A small audio frame classifier, trained from scratch.
Model: 14.2M parameters, mfcc input, moe top_k.
Training: normuon at rate 0.022, 9900 steps, held-out accuracy 97%.
Data: trained on babble in 24 made-up languages, each with its own sounds, syllables and stress or tones, from a formant synthesiser, 16.2 epochs.
Rows from block 2 of a small audio frame classifier, named by matrix and row number. Rows with one number belong to one neuron. Each number is 128 + 24 x the weight over its row's rms, rounded and kept within 0 to 255. All counts start at 0. Numbers have three digits each.
After each neuron's rows are labels from the 100 clips, of 14976, where the neuron reaches its largest size: "strongest on" is what is common among them. Only what is clearly more common there than usual is listed. The data: babble in 24 made-up languages, each with its own sounds, syllables and stress or tones, from a formant synthesiser. In brackets: how many of the 100.
# gate: MLP gate (model.blocks.2.mlp.gate.weight, 512x192), inputs 96-191
# fc1: MLP up (model.blocks.2.mlp.fc1.weight, 512x192), inputs 96-191
# fc2: MLP down (model.blocks.2.mlp.fc2.weight, 192x512, transposed), outputs 96-191

gate.180:123089103116121141165178108136143108143107146133109174138127097090115115134157115133132169097136127160109136120134137134118142141129135111091086157133123158148139102109096190184163150118097109107113087152161148167125107172123158130113134110132157111161143153075111138140108131149109145098
fc1.180:114106097128137142129144155142146107118171126150126168135139114138137096132168146126136165125174126165131115152132171115158152149156164124114152130133119105126108062130100159144106172114108125125116114140159116136149101080103172086130117085120133125151123190131107108123144114128111125176
fc2.180:121146181118105117133117117134145120070170124163138125078183148118122154097148130105143126132187114085133103096132088123144129148110131153079128140151105141126123132122122107137139112128104130152113145109083120134158170143162121092103161127136120131189109087104088090103131150141133159123
strongest on: voice: deep voice (94); /ø/ (73); /p˭/ (41)

gate.103:148097129113152126154124122081129172151079138133148131127132118164124131133124113108117143143133132161178136088105133153124140096180080120081136111146150195144075104155118119130106105094143100145137135108113120125157119135170165071119143150124124126136153138094157144072114095172114132135
fc1.103:120131143104100141106103077115144121134095123105077160119150146145149137131117161128095146138156154147113155085173129117107173126155134178120124096125128137160150111125155103112173173084117200113132141103151145147111058133134158136122133129120151139165110137103131143129122181144102122094
fc2.103:185113147108141099134095114148133163126159072120165082143123128108143149101160073146135116099073117127131143102119146114148133118124141143068152159133113176108141117160084155139145114160128124113112120092080135111152112139109137171138133139130110092215148132130131130100115078125113116129
strongest on: clipping (58)

gate.131:139127131127102085140175122131111078118167172146167126138134092088144098122125146138166118119109130167145097126107143129125118119103166112134104164156112143160129113144167120161143118117078168101117144130098097189116126113119114113152153152107136105115165081115118114126168129170094124105
fc1.131:139159098111146156090106146093127175134135152160131119113136143132122150117128100116082156122115117137118170107121111139112124143113128176129174143098178136116097148060092110123159132134193115126102107117107166098093189129146116133129136139163183132102097129110112146132108147118108121117
fc2.131:123154125109107138123184136128126111182118114119105136108136143138149115170121152160170144106158150131149101145149126133171141141130125116119088129152136136145148143135150115110094135141134166131134156122158120154130079154119140144135125109117120145116122117112102127133183122109119089118
strongest on: mains hum (91); voice: child-like voice (55); /k/ (52)

gate.296:152113132182132166116115110136145107133126110170104170179153118129088104123130141120131127133091162112091142137128122127089077120204114078101094146138137132123119131122115102137131113153144128137188126118104155115075101125144140107152166083115127127128105099189128134125144107139132117097
fc1.296:103125125135131124100106121145151120081160112141122129119114118120208120143154144102150138173110129125123116109109096131091140134100128173157120112086116110148138154129158122103150100139147113122119175091131149094123129120097137150105101145113176163162092145122117133151173084103149112116
fc2.296:138142159140083127108138104121095209159134111105132134112135153152124118152099129184134135089121144116138159160138115148140163141155135105158127185115100120113132147164126154209148109095132141160095142147149133135135123047120122139138140119141128101127112120117137124128144159159080160086
strongest on: voice: child-like voice (70); clipping (48); /ɑ̃/ (33)

gate.450:123127155130118151130127076107151127116127143164124139087144113123160123119113119139158064138126128136101116091081094151115109113140168141100099114127122127126156133136109129138133118165157123143084133083148155134117162142124139127133141091122115093107116139116099091154188142158128135105
fc1.450:130146115139106086114119111184128111176153078144130160092107107106131124133146119119092129136121141128141118150118144132173134095103141127157121115127128120150139102076106130113133131130132149141157129092153117122158079160046132139140122166144137116129174119109098132163130134102154119119
fc2.450:159120101135115126133117109125116127089138164130096105112150170129081119155122169151161118124123141141116133149112117104133098181151145138095139115113125151142091112144130125153101110144125110136045146135123093132133153118147062150101083122114122151138125099141138139145135143146138118165
strongest on: mains hum (61); reverberation (61)

gate.338:115111095132081113159124143165108170156148104162127154138175129085097122129148144150138165127135144114140129130143134117116131133153160148135165142156134127123134122165139111137137118139142152145143124152125132117093099118153090110172157131139089137107104140143142165120137145110120086141
fc1.338:090158091118097116154103151149151177123172130141106120149160124129068135132122088125149157107101094136145128118109135100129114157137146106146131147115154102124139120115159124129129120128162137165128097108099144120156121104148120123176142106121114107151145134132142128153109142120155115141
fc2.338:127077132148119133130110137177150134093095169152129116098113106153122149162147117105152109127141102142115136090175081128107116101102086121100101104119170119144113138111069135103110139088097147123128125135179107147120139154126178124104148115140154121110133150152097157110111117142095132121
strongest on: clipping (95)

gate.458:139115101142111126122155105160145096123112095122125128143130075152077118159117100098144159136138145127092153097138124154134139098145162155137157125154107115100094133119092132139111120151120185113142140181143115111107106133098140081123155090136115144130141140156138118141080137104132159038
fc1.458:116118087109100124076134110118093104120120131155152093124137139133087121132124137126078111123166167138149166122116136146132136150133135111128103160147160130120150083118143131144116151139144139141097094149147165168120121123120115106097143134137154130148153115106080157139086135179144096160
fc2.458:122149166120159159132099143141118177119074144137133148121128159108137139158135159141156108128156166132143139135128120127128153112151128128136106084148124065089156170127126161141155107125135132127129132120098144088181140123097113113128122107161105121130065136104150125121111125096108129167
strongest on: voice: deep voice (55); /w/ (51); muffled (low-pass) (45)

gate.226:124118121113095093064141129135114162165135130128127103125141087119141128101118122106136142122116088146146170153109172098137119059139123148128087125109151120112132154131177099077168136098134095143156151123098157154079197116183156134132087161149127152157119158124113100141134156161124127140
fc1.226:124111125140122137079177141088120128137154139141107089146103131109106151136108127116144168138155093164133115139110149144125174121122120138099112141132109131107103118168174160090117151088120090099118141141124141149107167121107166147128081122138125107160109147146096105147155123142104138136
fc2.226:162166116079092136146104113106153131112146125177155127151139151081143123134111125124111106168145147144125131110124153102158176111107129074119144119176131162090147138109142118121092106101113149132127083121115130104143079143116117123162106161109166102127146127085133108096160137108139137139
strongest on: mains hum (55)

gate.207:163116156098118130158143109108138145121144119103077094113120136146128147122102119153169155125129137133102118148119132139134115135110136130112178100164131151100122101131100164167128161141135104137162128100140150108111163121172173158160108122142105133110074064117131150141109091114084102146
fc1.207:141122132114115143145158090165134086117124137053088137112161123133114145137109139133148147130127162132080110138129113106106103107135119108136149094139134099120116140133090184181159116085124180155117142144105144123129148121155180155149128111111082101157110074109135152131101105113113091124
fc2.207:122161117135138148118095144174104129116148155096074133098158104130143148149138102127131096130110106119075131125091100097105117095107129135097162150144150113151115151129136148116109137139179126163201123152148103157095126157093151130148127101124131104139124181099118173131140103103107116128
strongest on: voice: child-like voice (96); /a/ (94); prosody: no stress (69); /ʔ/ (29)

gate.175:083158084128125131101107119111069156156120090120128120160168107149118110127148106091085111134139175131183131156111127127165134108097144127103154122148117167130102107126140072083103110169136089163116117168161088139116133117095131125148143144127123149095125138133130127132149094121126157123
fc1.175:132119147143134132152157143125160109100152151125161128140117129076120106107123079106111131130088081113107146093133104111118141163153091135141104156162103097148101132144132188153127145106126142122139141089110152120144138160132139175089133134140158124144134118132111106139142143145120102099
fc2.175:158132129089096127130132135147111142176141113128087184115135122127120109131097155121119142117116120114158093119123132126169132098149134164081152141123091144130139134102142095106153082151145136163106110154114087154097110123134175092108129157163099118136125133150074175151156097159144123149
strongest on: voice: deep voice (61); clipping (50)

gate.429:191130141108102153107119120139111133159138153130076135098115127135105144071141159130137105154134110121109102126123124113118144110139156117156186077154145128105117134117162139164124132116072118146119152141169119140123118131115123125150195136092112164147171116138109146165165156151120139131
fc1.429:139146152128126090119116152126107156135123144127153148111136103130118109147132115125152128102130091161074117147161160095144079118112113123181158114184078111124169154135150154140125103108134176161132133142165069134131147166143122088098116123095154138112145059132135139176172167097111133134
fc2.429:111133095127114100069102161116171117096126143104117084107124105146119145111134129149113148134115152119123111122175060145128172157127122150144082136101166151170093149123077119132128123122082144078121125131111151132113123121112134146146119111137143065102151157160159109118104093144135148147
strongest on: clipping (76); voice: child-like voice (54)

gate.279:096135090137122139162111188104119128138141122076148110082134109166062119131161119114108108142123140143135151117161111130150137111133080166077149161121117145143141096108165121124127117142094160106126150094146137145135112098146101147142112105086130142137117145129100151135092148162068112147
fc1.279:088119102124110173138110175137100171127139120086139103078144126177072166156148155107124110155110141160128143140135112118151139115140077159075127159131119141139128114101152120100127091130092130130118130103119150141135104096160137144137119115099137119151133161158113124107076136172083130136
fc2.279:153109109127111115143074108121128114137160103142079149136159160119164089097154135137093144140160098141131098108107118126103136127158109124134120135146121098187137135156102172139074108124143193153147174103132127130129120155113126173129069132109132160126155116125118175164123115167129101111
strongest on: clipping (96); voice: child-like voice (65)

gate.168:139144173118115137154111112167153121129099170160136137165119140106113177150131114139127167095153195131157103111162103083153109132126173112134088184094120102134102077168168119101125123094129136114124162129127097136100114129148117149116134128138097129118126100147116152115107150143131111136
fc1.168:158094110123153117102125109106108177092138100120166168167160120144141092076102127135130117153087158112139107156101142121109141108142167070115125129148128126191138117157130135147141127123081148144151110120106155105139113171115120129151129142100130166159148116117101128125107130127122121111
fc2.168:078159141129123161148137113141115088126131140136142095119103129150177133140131130128102162139139148149159111124124157137081122154136124064142116128178125133138124123157125111109159147138151120117138118123166139134127095139102098167141128129117126146128103098074121134142125092100162101155
strongest on: voice: child-like voice (73); /x/ (66); mains hum (32); white noise (29)

gate.6:140161135154117098143146100148115140137129148139124112135160128097101141104107112105102121105126116156123109172151124104138137128159078130126161150140071186133118142119143147134118094133111138150079152079124114117133151099107073112133118109131112131170126125129112116092155149158121128152
fc1.6:115131135115190173121102149136111132188130124135147132129101125130162108136117165153156127128176139116115154065147133143093157155109146115138107127139172106135152145147133104149110186117116123108120119142124149162148113158166113148129118138127138084142078160092121121144098065120124154131
fc2.6:152139143105054116096144114151078129091141140117111161142088145127106132142125105132127146131104122132103110171123176093124138103153130130140167170137111172140123100118114159105132131132143170119136110097125129128140105096092134127136108146132083144108123090109144127137145137145122147125
strongest on: /ə/ (76); /y/ (37); /ø/ (29); clipping (26)

gate.182:124139156180122135166123150161151124128156116127153130158177138146151126155141087137156120120133158167118123141134126128119125116153117098138078114124155131123167150119163125117119105133157157123135120158089044116120102140144118110111103136098155157126114140081158101105110098092139119141
fc1.182:123135151115122130171133124145128126144167137121155165161143148140162136175162097134160121111128129172126126145107138112118122123120126091163113113140150101092208142153155094118089133116157136120090134169099055133128113130167121131112098145126126155135147151095143106134095074124151132161
fc2.182:129082103126136102137156176125120122095119162103096127130123100133084099100067101150135119097120099109117161130119126138133130126137113115126115145113128155152115109094115118148170138141112120127140093088130178160138171119115088116204127135131139155138101118142123136154117174160132131075
strongest on: mains hum (99); /k/ (47)

gate.187:157120139111097157123085158139156123162150124109121091145113122114134136133170132088107123092147126161133154165156106091109086102106129154119107144123108111139119105143165114116160099130121170153082123129136159104120170116121101129172112122141157128160150123165138099173116138144126131152
fc1.187:138163120111144143111174104180131109063138137123113115117134102101144109099125104145118113178144114120133127143089146103126075136145154111106149092149191137104163111096137126114137162139168116131134134132126135129111188086134155139106116163130127159080093103145122131151128154148130135105
fc2.187:139099102133141123134109169073105117172111140155140126100157141158130143140119122105146083164129090123158148123153200130141137124141147190096141168103121087091132124131138135139089105113116105143119115102133111143172099105135119116120151156110132128154127121103071092140165142130148125152
strongest on: clipping (85)

gate.411:156118100111141112121114166171126134102153107137116147154127108116161120153115146111164117134141146130121092108116114096129114113148156107116113105135161122123154082162130086189104127095133156177149109130195149138174138120142133121177114099088128127128146119143157095123150146104114109173
fc1.411:103134099069110146131119164202123128131146143110114144130159090103158087132098151090137085134138114099127142101142132116125093130112145126149124102155140116174156106169124096162076125092095121163127111124164111140182140133139130119149121121151140137150134129132140144127141104108107134147
fc2.411:115122159099111126135147136100097170137108152141145109097152162126140122169157096146116100132164122105129140125149112098151129177115114103066148156153138125112115134098102161100132154175106143036096125157091131103116107121147143129140101130116102136127158107096123086114125109131118113115
strongest on: voice: deep voice (83)

gate.150:121129106133105107123108150102099119122098174165131128153157111124133104135107150167143155174126144153125135128109129124125143118127116095130142083176098155119083113112189127111117121119148095103087147111150095135126150122093141134105113085133151122122091136194117119127128143120144118102
fc1.150:150094134129109131131149138114169128144140089086120152163129115109087144149130146135144143097135121080103141132120153144105127124145146106108135139134120118137115145145118124104140141115115137172160090120152146140169121143115134146127103074137101151152175174057127133159109109145128105150
fc2.150:022121136126110134136121148145124098122134151129120159138110115142128133108116073124154130122106155088159171087096113129126120128131113107201099136101116115104139181104093136099127120178121162137141107086129139110131109134140132192128114119126101141150186050096132139121112132160141165133
strongest on: voice: child-like voice (94); /e/ (48); /ɪ/ (38)

gate.130:148155132129160192147122129090136121147122135148131131154119141115141117154124123116150103114095111084142122110141111104126104120159112156145124149097170113124103119134145151108141108124155131138174118148143125140140168133119090152154120145131084165164127168118116148162066165104163150103
fc1.130:131130112136134186159078142159170156093129142138152113114083175115104116114144095127130138126137134128147123131085078115116145151130143137119151135161166144151080109142141176104138118081148156149136125179116119148130176167141091126096156132139140141150160145120117106160130103127107117162
fc2.130:159109129106129092069150148142139149148143152116092149147134139145112151122140113124159084117157140080082167135124103105144104144106153125129145111092110119144158121084153126139113148157103120103075139138130128135137149109134166116131153116176143137087142124129129055153144142109118145115
strongest on: mains hum (94); /θ/ (38)